Weights of a small model that answers yes/no questions on an image's attributes.
Model: 6.49M parameters, encoder arch resnet, encoder norm batchnorm, fusion encoder width 128, fusion encoder activation gelu.
Training: muon at rate 0.0022, batches of 256.
Rows from block 9 of the image encoder, named by matrix and row number. Each number is 128 + 24 x the weight over the matrix's rms, rounded and kept within 0 to 255. All counts start at 0. Numbers have three digits each.
# short0: shortcut pointwise conv, stride 2 (encoder.blocks.9.short.0.weight, 208x144x1x1), inputs 72-143
short0.30:112117154078119135100110135120148155129114123108149132110124103087152139114132145098116139142113127108090118127150127136109135129110109118069114112148119157089108102102134124137104116098143093084104170140102124166136
short0.31:177152142144101085186107116141120170156136131132174116111163108138107130128110150141152134134112125191124150115155157151122116095129081126149132121152119096137120155149081092111152159074110141108130198133126177156144
short0.32:154085128137106137128136139138153125107102134114103119151165125086121135125085120089089102103114092081152139128126096104158158127111130123084119158096132106092130132140115137113120075145143140153113111155110124120118
short0.33:122122117121101156110166128160118155149112119120128153187094097113115183111133141146116156115115115119129140144151127164147144112135110131125116158151113141124138125131121107106123150145124108127141163179117127123086
short0.34:195153154135129135122138130137078103137146108113099110144136143148114083124110126080161103102100115124129134070136097146126132133142146129117108135108117116124126152103130123112102141116106081101129090117121116137118
short0.35:085096144125127117185108090160123133144140161136092083122139115136097133152094109108167124103134129145129108113129148125163138074105137103137155118169131137136099197151110135132115149119127113122116142105136131131120
short0.36:128119131108117134154107067144139116122111113111126146101138130091105166131105183108129157180086164123086149122141125122115107129136123152058025169080130093142112126092128142109143152148120053145151114095134144169097
short0.37:122119117094119082141117130136100118104139116149151128110148156141104120132158116075120130118181151147169166100153123098117114113145114093167097140132118150123147102134121165096110150145164113110131121114092091126170
short0.38:120099118111129136125100139111148161105139145140149142125145145161137179175116154125158143132160160109116121148161092116133139124122111122120118102133106141153105144142105108170153150141120133153160053131140136106161
short0.39:139133093107120129077082153156107078088139147092134104068102153153121140142101092138130148137135115120113149129131099190100132095109139132129104092133103130124113122102115153124130114124166126109111146130110170122131
short0.40:117114124126129154144136141152172102114150179114117116078108126119148128155109135119111098141100109088118178119109105111147138132125127113121145126128098086149133115088120094091135120119140137166149146139096126114134
short0.41:128115149133091105123153124080136129125103125118110158133063183153135130130104135168117154141104100119093138102090119137159100118128136147140110118072137178170107132123130169091117146096060110108112114126138131097147
short0.42:122136112125118113085137153101107135142126101130103099112109122116110125136096143129141132115117124135138143128110124125130142126096137135105121124138122144134099127156116141159124139119154114121138070147100089106129
short0.43:132112149113144123137132160114102122091104115143152132125126123154146085171130136123106141115120145154162131120130125154068118119109074120135136149136134119096089102089095174139137122137116116131114154152137172125134
short0.44:059165147107112143114116113113111117126113137135155136099162145138089099091118134132140104138118123152095173128121159124131117105119116130120103103130160140064103138164160097107131124123119134145117174144180136084156
short0.45:159150135165185117135074172120117091164132131161143127120120093105168136171108115092140130124116111100142158082135154126128176105142116119124182111133133116172107137134162126077105146141124076111127054181150101126133
short0.46:096150119136087098116137128146117144139127090135094120222153101124134120121138104142133133109117166145124110118095137118121105112113119154135143176151148129133128164115133131107145141123136121091125123155122120113092
short0.47:130071107156119138108138161135146157134100116142114121117112117097115136104108155116168168167088105110172179104127103157125106110112133131104110097145137139122145158117130103132109119143127150097121148150160106153169
short0.48:143093167147133096108168135157141097165103120142145128138079161121134106129130117118186091126117170133083118102120102153153120117149111106136106105140187113142123131144110146151137164125116138151097139149119111175094
short0.49:091083125123151133070158174092111085105101145156119142105149161120118118100141087140139164102133137168118140099131171141115133064163162132113131111111194098107167119149151124127136098127115127154123147144144134108099
short0.50:107134134125140101118136119102150152134139125149173145127129127136126114168135129144129135132132154126150136177135139085158104152120123146106117145189058160159151063114145143121164121132147099131142127107145000124155
short0.51:143159153159089064104123129126121146143141098124102125149180123167112139132135140126114137160127091107137148156137148116169084104121136134152165133135133151154121129093138137099145152115128153110107114146156123140144
short0.52:122121134059092122146148103134118139093158140119157128135116127090192127100163162145142120121084110121174133099136145139141122136153092153111143098136121135116159125157177139090143132109115103114158100146089129118100
short0.53:159155145157147121098095124118136123115140106148131136120152143171145113145131139133120112120118136133137112104140155106152152081137153145121076145133130128142132120134161170137142112149161164146135145133132140062085
short0.54:153138095119111144144116147092123121135111098114156110145133106147118117122148107094108106115112116094107113104148134145151100092115144119147158135137108103164109122133116109150169120119155097151152157099155133170128
short0.55:144149124160145142130130103115118105133161160138151128109081125127134084119135159154135131146155129146088115154132135127142169119158119130120148121098110135144133129144122133137128085122130131095124168129133133130107
short0.56:117116135154169126153119133131125124083122102075160119098179127114117037184114138149105123120122070117111141092121070147141143117143105136131128138095127123119104153082124134161109077103126135129128123146148134116107
short0.57:098124130123104128130135134109136121115139115156125120088118088126161141137137100150119091130182149076133138104096143141116107127144132119149114127121117157110142179098126144093100149140132117175117204157174071197118
short0.58:133124133117142148114127151113114125125158125148130104130115134185120111128128153121119122128114114122170190113137101110125135137125131136099141116101172119130143148117125150146099111120142124140121136135163109157111
short0.59:164082153166092173076074131199152129152131145167140135124056110117154104144113129073093126127101085155154113163123121122110160072091148135134127111112117134110143135130145098088111083088128113148121098174138121179112
short0.60:096138063092153093086139126113126092108106188136120144170099114103110135130118120118146108109133128161117105096122128115115143080146125097123103130112115128137097085155128097134169107123152116113171104091146130123141
short0.61:107122144139132100129171092152116137128105122134110118149117133141158000169092136155108163131099131138127139127082083111121165126112094175154112112132108119117121131177119129173082029122144112142101142111121146122156
short0.62:132157089104107087150110114114135105156101098132197116138157124099098114128116207108096124118155131091112131076131105114097160111161168140134162114099137157134107153130094137144124145138160144125103103111141070140139
short0.63:153165125150145138157123116140108109102118146117134158108176144126133140150124111178116162114112145141124112123125135141132118153154131141169103109104150130134142116117149137123118111130153135119110148150173113163090
short0.64:113146110148119116114100130139097149105136150137106111111136100148151142132133137135162142138156132116106117114110151131121111104092100139116131143104133125149097107168146111111121121079129116122083111085093152109121
short0.65:080118101104107110094121113140105111086112114136126134125170098135100231102110085146146102123129131111097145118177107121138138110107135125129175141126151148129163133117137096128149208135149074131120102072130153122114
short0.66:081118130126117133125132119116135125117152121104111136085131134111088114155104139120083119144127105153116137115101100115141127116139162165115129087121100139144153154159092120072171102101125103137097138082095096125083
short0.67:202144139149123135184118121124168167114102141153138163125125133125123110144153083143133108145150137124147122117114154145132086191135124116126168200114136129147131118138081152112208171104105181131141194129178071170165
short0.68:138162075113107151128090140132184127157134059125130132127076135151103156152103110148114102134102077136130150128115105134115117163086128118108111132121118134102114125100115152060140160116121086128127180142130146153119
short0.69:134158087161135107146067151172140093121182118123142160127116093160141094195094152146133117123131111128193145129126140134118146100160148148123107157124174115123163129132123156148140126109143138110131122126182154191112
short0.70:138157107096103098075103095148098123189103112156123105119130162135096133137086141148128141146118107129123128180151119148138121136124110118103133116110130111122132128123117141170156097131108097115127116098123153139138
short0.71:128126122096120121117081122105147101158112152169124087105108145116120080131163129167174163196130130146119072115122101104123158108126143119132100170112123166096153134093181149104082116129121156166124131129102139106167
short0.72:098178093138160120142149151154156085148167123074112133126110113128122140165113109084182152126133128119102062087124117170120187058131137153132107125113119140138102183116144127113099157122121163166127093097129145131120
short0.73:140114077112156131105126132164150121140096122116137140134130192120151164117140144123131145136116125141102136124170158159137145128126124104085163155146134127133115131132171121133124156105131089136164132115125115139185
short0.74:137154146079141163135135144119195187212120081171146117172127119070129156147142116123115110110065060095095127148094077108128140123164144106144115100150126136169151112133113097160152114127135160119155163107095145140172
short0.75:152160100097139158087087168093084131121135097124153117105098106073119140125129124126139123094135144145111167123109126109152127090133097131130113053129119107131097097141131156144103125118138063102111069130083094137111
short0.76:152159098176131112092131098115097095119151111145146126099110151142104128102124076087160115115142107191128128123125111126141125155111115093105143135132128118153104086107155108112149130127159124123149113118134162137126
short0.77:142147125081121114128154098136138120118099130118161160147107113157164088172168148149185135135136126101111098119117090151141100156148099145130135105144097148131126149138112148138115109115114169182111108100083162122121
short0.78:157129111134138103135105146126111134124129139162150131177174132075185165143111118147120119167125165122106062091113122125141107145093098134132136108121134098103164148093129141083094133143107143145112121131113108141113
short0.79:093091108162133160112169106102122121133074087124133171140135154123130168157133129203108137115135116163106137113135095148121139110132128146137095104089131156138061106108138141108163143127170121144100135095117081116129
short0.80:175123159135127133137074131133168103143147131153129148106079126081116147095133125113086110140134121104127126168144091151123119137123099149151122141156148114082138108063136116117065143143124109120102108127108124115104
short0.81:118149118120097128096139132146135119191102091091166100105122143182153150140119087151152152147122119151130075119164126125130145118156154156150142099119100101089150106130147116138114135111136152122137162151153088124112
short0.82:157143099179111158131140117134163174139147129130133139151077142150058099114146171131137108125152118096110121157127157096115124118138144115125150130163144103159109145147130163167156099136114113121142117092100128090157
short0.83:112101108123112105109135123111152165081144156113123107124139084166114136151098161149168158101160117106113114114135096099140128154138063140093046179120110112116153143122094094160145147186089142105150116110137131132125
short0.84:089107131094112135133112114097171111151099126154145131176128124115166099107148117150142100141163190109132139157115128145113079149139118114123146121150131131096143148178067133098132125103121113098130163051144131100118
short0.85:069134151138103095130129091156125102098122127146125099078114135109121111132133151105144114114125161101117121136097138169125159084114155138133157122113105166138092154125142088125134137136133075142136115160137122128110
short0.86:140148144121179122113103134129108095148107101097098139101131141102126112132113103097155108080141141125124127072166108117145168131123159105110119104087112118193127122120141128115095117149131106103145118137128174107135
short0.87:168113125101112127113129114130124135155144109141139144125176160082174114129133129125104108115098190143110128166089094101145119120106142104178158156146111116101108152126122108114064114144127121103135070123103140134138
short0.88:116137146112127107146133186068190119180104089108119116141148165138125105122121154114155109123119147103105127134108119131136123120100107137135136109123120149150132098143093172111103103125116143124109168111098159157124
short0.89:124125111131115126134108088112131154191102117122105140176133113105117094115112163131113120105136108120134147160132140148117133093117100154118134127126124126088133150191136115111112108127129130131144126126127133107130
short0.90:154156115146132133130154129136124136136147167133128143112153157052147098111104091103153077105107109144128167126158175089107140119150123142126117143102114137113152137109120132121159108121135199113123162131103146145091
short0.91:148142150116176109114167081150099118112142138151095111106065101119129144129132111138073114152118113113114129151112165104126153128129095121150133114134120158123094130088122114125160156117115184118128116157139120146115
short0.92:185131166124125120167074141154146142134110148165135105128147139138120153125178165134138149199103062163148135125127121130119096135132110112122138138164116119141146156150189128126175170128147175117149103124135131132182
short0.93:098126119078113132115102123133103111140107139157103091153150139150103131114121119136155089142117144094100106111142139159128108134110112148100115121113142161116117147146126130107115119086147115108114107097132153152153
short0.94:101139078118123120093105120105128141159150128140127167132119139172152101095091137129105093190156100118150128113137094061121120125148119185106105122125120121150140140105137094110128128097166087134121087137139095148082
short0.95:143145089120153110142146109124127122114147130112159154126136165117148137155137117165143161144110151130095093108161142138107181084128125150139162129116134126119111104107131168087120117130133121154144153155166151132122
short0.96:113103143130132140112144106173115094102131135104104115120114166121141085110134142122143127114126108085132112084129146114120143141130124110112157153087101084113090158102091169138121124146110140148123130123105125128133
short0.97:138134111128152165128096111119108115163157102047123119123120191183131158093154169154115140137123102110126093131133120078100131127154122105086255091109110110133144150150168140133131177143107116141126158119150118128158
short0.98:184119165120130099150164121074164126125146105138140132136112097126114110139090129100100079102130070147109098146148141113113128114100145123100129119124136133092107118131113117078127142107121134099121160148137123147152
short0.99:120094153124143161113093117122149131144137145146115159083183115131103169109105105102114137162143165119108124154162134133140121160138138111109135118126122132130117119109155115165119104112145075167128113151114164122111
short0.100:136137136126087095138122175142151106173088149101103134121171149115133107130076146109154132080146120115110135149108145132127119154183122156091142127125114134120163092104172169111136130147102105136122145108097177112108
short0.101:127129127153127149121133138157197139112126160100115162125153111127128137126174129112142132117186119167138135151154104079105114111122113116101122141112124147127111130138115114096140127122124148160129109134111117091117
short0.102:125097102136146133108123144131151131140133115137090117124146173096109144132107133130187140114157145101135109108098163151150123105153107107211119159124110134135132129183124255154138116111113128120099155092143141132134
short0.103:108089103103151116076099092140130151141205127144161123144124158124131097138139133084140125103119111179124152121114116102120125118127171144162111106122104127134125114109160119119113084114164158127127111108095156094114
short0.104:099112134119169099145123114135146125158149156119101107093132108097144118107119115134119118122138116137097146135101071177083139096126130074075122105112111113115153124115126046110103099110140140124103131132126130160122
short0.105:140156132129104131103135112133118114086156106111112144120145137171150155127130096126124131114122109100112076117116093107098110093137108149109108087117123127140089131070131139079083106123146122107112138148101128128119
short0.106:101144123125122151124082100131108123123160117091155103093149153108139141041140170147125122126122154149094146115149164133117131073103143112143103124082086131129167153146125122161106162139128131152125138085107132155109
short0.107:131117117108101146147097112169144140098111151146168134134085164167143137119139113112149126117125129125120122158131163152110148117143104153102165131145128108137126155132089164128165139160139145123123143115161153115100
short0.108:129089085158119116115164141089127120120111123127110101127116129102121147141100118111123130096130151154106113122131133195112121107104110090130152099098162134124129151119146123171129115142120152153138123157067211145106
short0.109:109125115140158129115161113117131160099149136152113129145148113101089172152175163169159135163130145091140157143131123126138162132118163138070130128126142151145142154102161132101124143158160096122132104159109103121181
short0.110:132162088102129132144093129115119120130114124132108126128091159162120163129111080154147122123095116144142130151126095142123103108117119127125148127120146149111101072155100096114143101144153126094086114090123144116135
short0.111:129139131108072123092087156135121125112139111141126170083141169129133109100166102166122102113157122096098128156112142125142114135101124161132078131121098128069160117107122161084130107130117089083162140096145167144145
short0.112:103111124148141147146095098149092124100140146126127177137118145156104009142135097155091155150158110145125119106119118152133119094113116142165117161077135139095130151089121153120104029106138171115127115163156139116153
short0.113:136143144141148137075193121167137120114120119151154138087102118070099089130123155174143144097122163114121128124102106091159126110169135177100115113145110103105130108102149168105122105077133106115153119147135152136136
short0.114:144100121124128110096119122118102070128105114138118111102138116143152149099154121117157137126130123137117151055137105137113117106108129164148088114109131099155077134145123180101117116127129058089130136116137161108143
short0.115:124083152143158122095146076119140126082111135141152153107160146173139125120119140110108168150117135118172152111135108116149117142167110106166150142125133145092127130144151109117149134106143118107103094103175134110129
short0.116:122117142086131109106132073091088136135142140121133163137108138178134143158146120136116110110145153159121102136109082108118178121166167141185146146103131148145109120088157148098116093152142131149124134124107148079118
short0.117:109124133117126092103143103123109158138149166156172139121103140129123147146112153085138110130134139134157077151146156110103146074098131086142129127140131121120089142138121063173133126094147136176158204164116113153121
short0.118:139087100109134135164125070134114163094085108102119103109119147117149116120137109140160135108122126114125162142097128120131108138085134146147137132121111107136119124089113105179096105135138133106119110132083120130097
short0.119:131107133152124113116139108131103159110126130145104163113158144119164105092171103123097105124132162131108170118106174112144146102153134160070114122169133102149139098114106146110149111077097127076095125139100110133103
short0.120:112133100187132137206089098116180117106154142142102113114119121086124143164156111131138105108150082097123143142080117119117138190114099137081106118125154140163059107153134113092153174088141143105119158148150078145106
short0.121:102124130118149147111173099123177138122167136134108149146131127097080108132162127090127136190128142137171137134171100132140147152117097132106139136099141163162086155139079124114184129093181098080170080142160128134133
short0.122:061108107133103087151145086109139090113110103099139152128143118162119108120109151156102158095130095068131097118134131151178122137112100135128089120158087114137148114139131071086094135168111096143091170091096158141104
short0.123:121098089110110164078107112110147122108176095106136114155160160140184147102140139108109110138131105133125153094187128078156131120144120186161148092107108118149152142126103121157143095114104095129082105136135094126093
short0.124:118141079111155109092142131131155139166102143133129185122139118134132122141091118104137127110154151123106128086114095150119132108098091149126110131104135125140151150136130137177117096098103109125124132138160182117138
short0.125:111130123129122125138125151138187093127140177130124104155124101074146097159135104118112126181099082146162134101130121107127131171102115100182088142148105107132137115109116133157135103144166139132173093190166101157066
short0.126:147102103146099069141132125176174171136137130115132119083156129085092137152133119106155121090112089131116118131102156145147132153132136118131143105111154099111172091127120107130156099183105142131102146093115116102102
short0.127:089118139124153092125123152117117099084113127141094149135123114122164109113175103164144100146123109182143117112103146154150123086109116113129139146139114125117131137111124107129147109128134103150119108080105133099133
short0.128:117107134124136136157135099138110100157121126067144119115109166180134186127127201157111097118167099118148132155140146127144094061156121123084146139138129118143135141162116104138155147148140104125117124129136112107133
short0.129:122196115162127135105106139181113123151143105147140148102170119100124105145100136122126140142118138097146145121157120115142162132138111126131186148131144107105098116109097106101123152136125098158133082115199116156147
short0.130:067136102147111117141105102089083121092122115127116120127128105123068142123155097156081125137112127130118052113109195088105128160122131144107122129119150116143117103209145134130136162093127121148086165124151144124093
short0.131:175134096122111138128144128167126142140111108138121140159090117177126108084143124134108104099145137110183129134109166103124165087098098139096108121162133135160131151158120141183133097144121103088124135126133127143133
short0.132:147115160159151119101129150118129112094141088159137106158111135121123112117120111121108136128107119145110140078129090149165149106116136124146112107114136105126112150120153139161108141101165146111086103142122120121148
short0.133:115135110111146147132123150115185095187117134131081193137146123105134171137147131152105145133137139113129106125145176108155125121169103168156131156150147116076152095114099121067131146129112142176129073100116154135142
short0.134:089101122151157139140130118129126155122124135156120106156105117137118099131099072120137105093131118095121106127154073126130178121143123148154136158145108135123147096116190100085132162124148084079149119114192129142186
short0.135:143144120139135126110131134112170119142139132135130122147109103077135151155184117107145113121118116093098113114133128130126079135131110120121101130184119119133142086099126130153112128111092136131128122138131132152133
short0.136:158125106137077132099125128100119107107117107166147093107093163128105078125136121157100160128162116149169118123133120124151142145110125147143153130117153135113153113133116124031077043134168099092128119104089115142147
short0.137:143124140138149102152139107188124089101139174151119147101101108089129148098120154101153139137123132101107151103118122170095120141108151087163141102116099125111122118141130074104151141107127153120131102180122112121151
short0.138:170125095092091123086124181153112116085130129153122111100101136102112106122103110065081119120130107141102096096136079124119131107084140106121130101128124110114126109121124134138105139135128130173097100146133118126134
short0.139:112103123094127138152110132110159113117125119124162106090120155118124112149131123132133093133117147081157135107124113122126162153165126109155115087079127145118140156148119140131138139133178114167137210134119148152119
short0.140:130133123120146094158132066156132140123120120132149126144128157118112036104131167154138150131098109151145115132080110150121141122146111134150134102114099129149132105126110157095137015121113100124139134139127150127157
short0.141:108111105146112115128156101098145147090139101119157133122131101082128139137124140111161116111065108139131151137091112110131147150143146126132079105096133136089118118128183133187119121130147078114109132129145148133137
short0.142:111074120133131071136133131100105171098172152122110116134107154157154148126137107137137092173141127153125086147162107136106160133124120123170122125105109130158109163118143125121118134105146129135113075137109147164114
short0.143:137201133124125128086136147122103119113127151114147125098115128092097122102108126150116163107123119154108132126166098090102096132152100112144120126094099107109141129104111183136107127144143129090131123083154115082180
short0.144:110113105089123077099121130169128141088109098150124106169135138146116131103134079136096139135116139110152117159108141111103129148111126141110119140138120116084123117117107111129141112134112092129111096140111109103164
short0.145:120110133176128144169130119117132126136100146130140144098144156098128151156103139106168152115076123114156166143189126136128147136117137099151143129125136118135108113127095138120150098107152124104136138160110124132109
short0.146:113110142150080122083117103152142113125135123132094125135099128135180150076127054141144132148158155153124119102159139139166114105145136117129142141110093127140098144133130162168114128150139077124125133144170105150107
short0.147:125114102093162216118130177091133113109230131104120134135143073108118167119117158115102088156154122161083127127146148124144138132101166139077167126145158120122181128154101113143125076104090134127128199147168126191111
short0.148:162179084153124109136145143132108091161127093130135129139121115134137108090130183135086138112133111146142112138142100114158113142140155127098138156142122128147144111111118142133115141108164105135151142131182134148141
short0.149:108152127171117130144186109127155106101111144154159106124136134087107137148117184119117133135099185128095154130114138105134141123142146128128127127139166177146120165130121143114137124123116074159155086144138123110118
short0.150:125104116171134134121115129199081103149137116111114112094169152113123136122118090110152099131139126098130091144103122116159135084128133117116119150134167080116122166134134122217114135100135124122095143126174161143140
short0.151:104144133130127142145146126123122095131087140104116132122129134099117117118165133139136089107129182138143123109121171096137144118143097151159120121123147139130128114098107149101140129148129117171119177135157108118088
short0.152:138120119086123130143113111114128083134142107124127151140101168125099139105083140129115131116159092144157130096105116093143145147111095119144112139095111108135114161079093150122124146129125137112120117142088103110132
short0.153:128104125108118094163100109104188141138064115142113117137166131104107117097155078115137137118169165101114118095103161111125127075123134098136157116119127114097141132109116108078141097140082150132117130137149122142131
short0.154:103153125200136141098123129167147125131157106155114117102129120134111130137131100111086174178135092183119144142150173132178137139094168125166142134098129129104152099125137111116123177146144141131130103173127097158162
short0.155:087079149101129149142133126159129149132149117132120118126183106099146164105109100117124144115131142118089077157133176104143132152096117130130132078145117127050125147073147125051103149171140118125091119119098110172132
short0.156:131111134086127152164133135091180099124181132110136110136163096105126141122138136128123134160144109114143129131144151140133111139127133092122144154120116143075169130152114147120131074154117152119160187137162128143119
short0.157:113077131140107124129123118137113131137118137147117127118165110138136125139096125096157158137117122117131141106119119127113154083136113075137118119148078120135123117103124051136134112129140143091120088153117144143162
short0.158:119119134103094134165136157126154113103102141173154133117156100132089138123128124152186114142146149171162121129131084120168133159114127129105116117134135130128119153117120146118127108135094148145144151158155088132126
short0.159:115105107121123142118123154097114137084159139136127083103139132117110112161159140069126112149141118152096123171186125124091172107163128146117103107147097177149083150134104121109156132060085130124085158172133134113115
short0.160:135124092124125138097095120118127146138070096139143099100161113122120107135122156113141105118101175112139174129164162084129144168115175119156207088114189138098166117134127163091088115154168143188086137122135156115211
short0.161:127139146108150130147139113142152076161118132102137110160136098130125104149120116124093130072111136105117133104107131116086120155153098116148124139153101116117093107145128120078136146134101121140114127161138114115077
short0.162:144105140127144119126100137105101122164168138112112110141139108145105143136119106088088143124108145120125151113121115102091073134095110131152116142135122111067112118138102131125128147097135107084068063124147117151147
short0.163:131165109107140125156111114134156123146150109149116150108137132144141140154103084130114124119189145124108099163181116148107140095167116107180143137134117134123146116125121103110116140130130108130122101113131136173163
short0.164:128114138138125075107139106145148139117144124149140130115143146123131082135140193145108121127128110165139077142138070140120156109095081117093150099101145161132123093139158120137162082128135187135096186101111132099113
short0.165:135121122115133141151132112137124108118087177153135155128114140156124151094159130101130135122117146101082127141129142150143136113213112114140120088134133134124120115138131162163118138104145126127152109147130142107137
short0.166:119123116137109109111134142122068114193107118138145165136146115069132135125193118141141150096118128121135162133127192124150135129152132103108133089129073160098133126123128114119149117118158092097159094120123094104130
short0.167:097088120131138089123128136118104130139141136125119145153179087070110112100137130086111097095167066161121147116118113108139176127111150128129134113154113132113147095114085123147090137158145157119113162128115113104154
short0.168:139151148104134171109133132100134130125140176136115114126097133117127122135165121142061154120128161090124133141114117138101124109113151108148088127119116163087118147136104143098079124126125104119113145106188147106090
short0.169:131130122103159100101140094098169092082126174071114089110150143159135144185114150107158102149162077136146152133149114104134118115105138111109195159110124131142119139138147101114192185133103092139141137148144138092085
short0.170:171104131100157101135105073128141160105123144109160154138162161161176084131124130091110135116143144142124087136153137132109116133135126125113114114103155147126116138081127081138106148114159117203123111112107128124142
short0.171:132107110137090112111093162154108119104114110129134123148149122108114129119130125111100129123156126131090149135128136092108123153150120128109149134092142123110090110132130125128155116147151096143114130134121103135123
short0.172:138136166146123135116073151123135145146109163085149157140159101072133076113128132103155098125139097151153111113088114121137132109111116152121136140142134130150134104095109117119096096171136184120134126107114131117151
short0.173:149097108116089113128086113105125104131101123112114124101150132122115128124119117109100144132113116121128113125125157094145148126091105117124148091161146138123101115149098171135142114126145125145166114121135132176135
short0.174:117126124178139155148146176140160127142135164106139114117141105153152108100136077111122148143153120117127156099175147107126148064144113116120117120112149117127149170105130140127158137059137156156127113135132185134091
short0.175:094164126122145105129124129096108128143105106102136138159122130108140113099105123122116130113152109114125159125121092127128116113155093129168160094119131157118126130140108101135182122133174134149125104147101110120147
short0.176:111144120159135135140126125161104112197122112069141133095144107093119126124109132126102123106132121114138124125104108136182148103108096166141105145128123120113105203110132101121114156098134075142152115122191130216166
short0.177:116133116121151132157130122130192126073112153126130126168136131124130158138113096141114126147104138119146146146156139072102150146149129122125128154140084156152133080157137143110130117111144141130136135134119072114157
short0.178:116135087092126151145125155091184118126168110121125142099148113151120136107139081114105099105133170116187076118164146148095146132139144184128144145150120115150140087125112107087107166140074092120109173110120145136109
short0.179:121106100129115121117126124109176148165104130123102113148144104158119084117144149120100132142130147116106088122116103131132120101151105134119146139135115111155133114155133095152099139139088136130110090115122092096107
short0.180:116094155132135135191157143163129134100099158104130104109118114141113107125099142123070145147094127113121114096112119112155128111123153122115126123084120138163137138116136142083141116105099155124200110149112112168110
short0.181:128146116117121114103115087137129147119140085137108148112140148100111157120152124145148082170104113118157099099118123134102176137140106146133168164119135154104088157135154138130143094134179077125153182130125091094106
short0.182:088102090065128151102087155107092082072154185133105125133114102130090117107135115121093102137139136142092135091154132156153114118139094114178091119077146114086125178121129110151167138085140124181073088091099174161164
short0.183:139119107109117138148137131142145140156112131119088113125121139129121108130091133128137116152125149135122108147113159146134149102112124154132143150127112116117127122128144150165128127173124099109097108124111103133146
short0.184:087146128118103125121118154103088141134115118121114129145136129077152080102130139150139142183168125131138089154144101155155120134083131110156109119139125136138133135111093080172110115150142196126097097121158152062169
short0.185:186082174143129121168125152112155128143125105121126159135126107133143138111111119055110149097145117128108117131155135161115109137112121128106123158108130131155108118144142171161152133132135140131103138140098124096151
short0.186:145118116141108111146122129122106082136096109112133124119117126138119114155118136147116108122131096117146132153173130103107127138107104134090128098120127105126116132141122091094137124124138103139138105114115108132131
short0.187:143115153118144117111133120093154137136094149149137145131086175139151105165109150142138154093179160114148139147161139130106164153136111113113101103169132113087153131130112125079101085133121149141132121086116126123130
short0.188:180106106154163160160126140140144104110107135116159120145111127105086155103142108113145129144118117155143116110107116097115117150135106142113100142121120091103139144098118114144144110139130100133137134183165090131097
short0.189:130150086118122152105151116117125115127147100090092149138149104145100174102112181151073171137102126090117229166222170137077079113116146150194068158090131120137160111110156110141097113170142112145115152144080127119142
short0.190:121097146142162109125114107147134144131132131113164123142156126157142124136125153183181147146096095135119149129095155145144115132139125124107142147122165148137135109161107151130120113141115145159142074141158143123095
short0.191:093131138100161165164123140088115139116118106104119150104159094101160078081188089114126097140186174069173090104118147115176107087166136117119112080143085131106167119080104133112121072159142155133057097107081114108108
short0.192:109124124113168094103144080171143146117131101121151157126104164167160116179081133132097110109095108140127118126075140107160082092113131137122122123131169143155146130112125155115099106134122126134111093121130135162133
short0.193:124113126106129128118129152118133114115123127126076131160172106118065206150127117126198107129164142158157135102117117104156096130106132140129138100172149120158128110142122118135115184152115182154117127120128124143112
short0.194:106124144131126112137113098125148141107141154122119119170094112122116105129170141137129121135148126058096150108152114151076113113080124115142135148108125136151130116097140118101162157088129133110168119132129146124176
short0.195:126103140157171115131129132135138146149115178126142125102121141093136122147171123125147124158119109115098127145127153127104128150126108095110054122149125123119055126086127129079139109127120124123102157146120126131106
short0.196:116104130157077106101131082111143156150100109061125094087098136145147152084126146133100129092168119129112156135114091116134127105127143136142066112115172144114141122112137140111101129112125078150106129107131143136162
short0.197:165161134140151129150116137158139113126142158080101154109106139131146122112142111140082128143143119124088063145123145132146105118089127147146152122151093128128160100069112114071123100153139151120136123165131145126152
short0.198:173175089131083128098142126176128158113149095153125097112128086113127145121134107096140103102130123110125120104150126101138135095148117124154119118148142127114122159100139157117123117115103123141108135142087112107118
short0.199:129114124088092139125146140152109169142126109142149063155139139197145107147150162082110113144104207098130106171114105139123166137162158117141159078103149142134120117107102123123119153131160127171105179137106090096104
short0.200:159132097133129146117157120148120107114140110115154145110122134119128110123104143141148138135112126128101101133125150124158125088132123136116142103104159177187122154110148167148142122132157110073109095132117114162135
short0.201:172104110139135148133128109110130080136122161121121094166152099098171129142121154110097147130144127104106089063121130132147163102155143116090107112096109133129099134133152096133133126125092134100116124124119151121123
short0.202:165150087122090109089114100092149143130145137084131106102147127192133119133113131076066151162125140123109109094093081110058125128121162112130107100119122160113151109111165098142122147143130106135160124117154145108158
short0.203:126132133163119134083122140144094135188127133123177113127138106121112162095158162138107131127155151141134145207119115088153159109173129162123113129187089167131106105128152126125158096140153125125131126122132136117115
short0.204:132143124109116098067114168155097135201111107123130114098137157127142090153119106106115101116123143119134144114097101098152114122163088129105109092131146132125103131100115129103115097171088150147099124121158081132162
short0.205:140131099128111133116130114078097106113140144159110112072133119116128109125085147111129109124096087104115137140173101108146133103136122092087148106131126125138130097144132095121115131120138128131155144116140176129108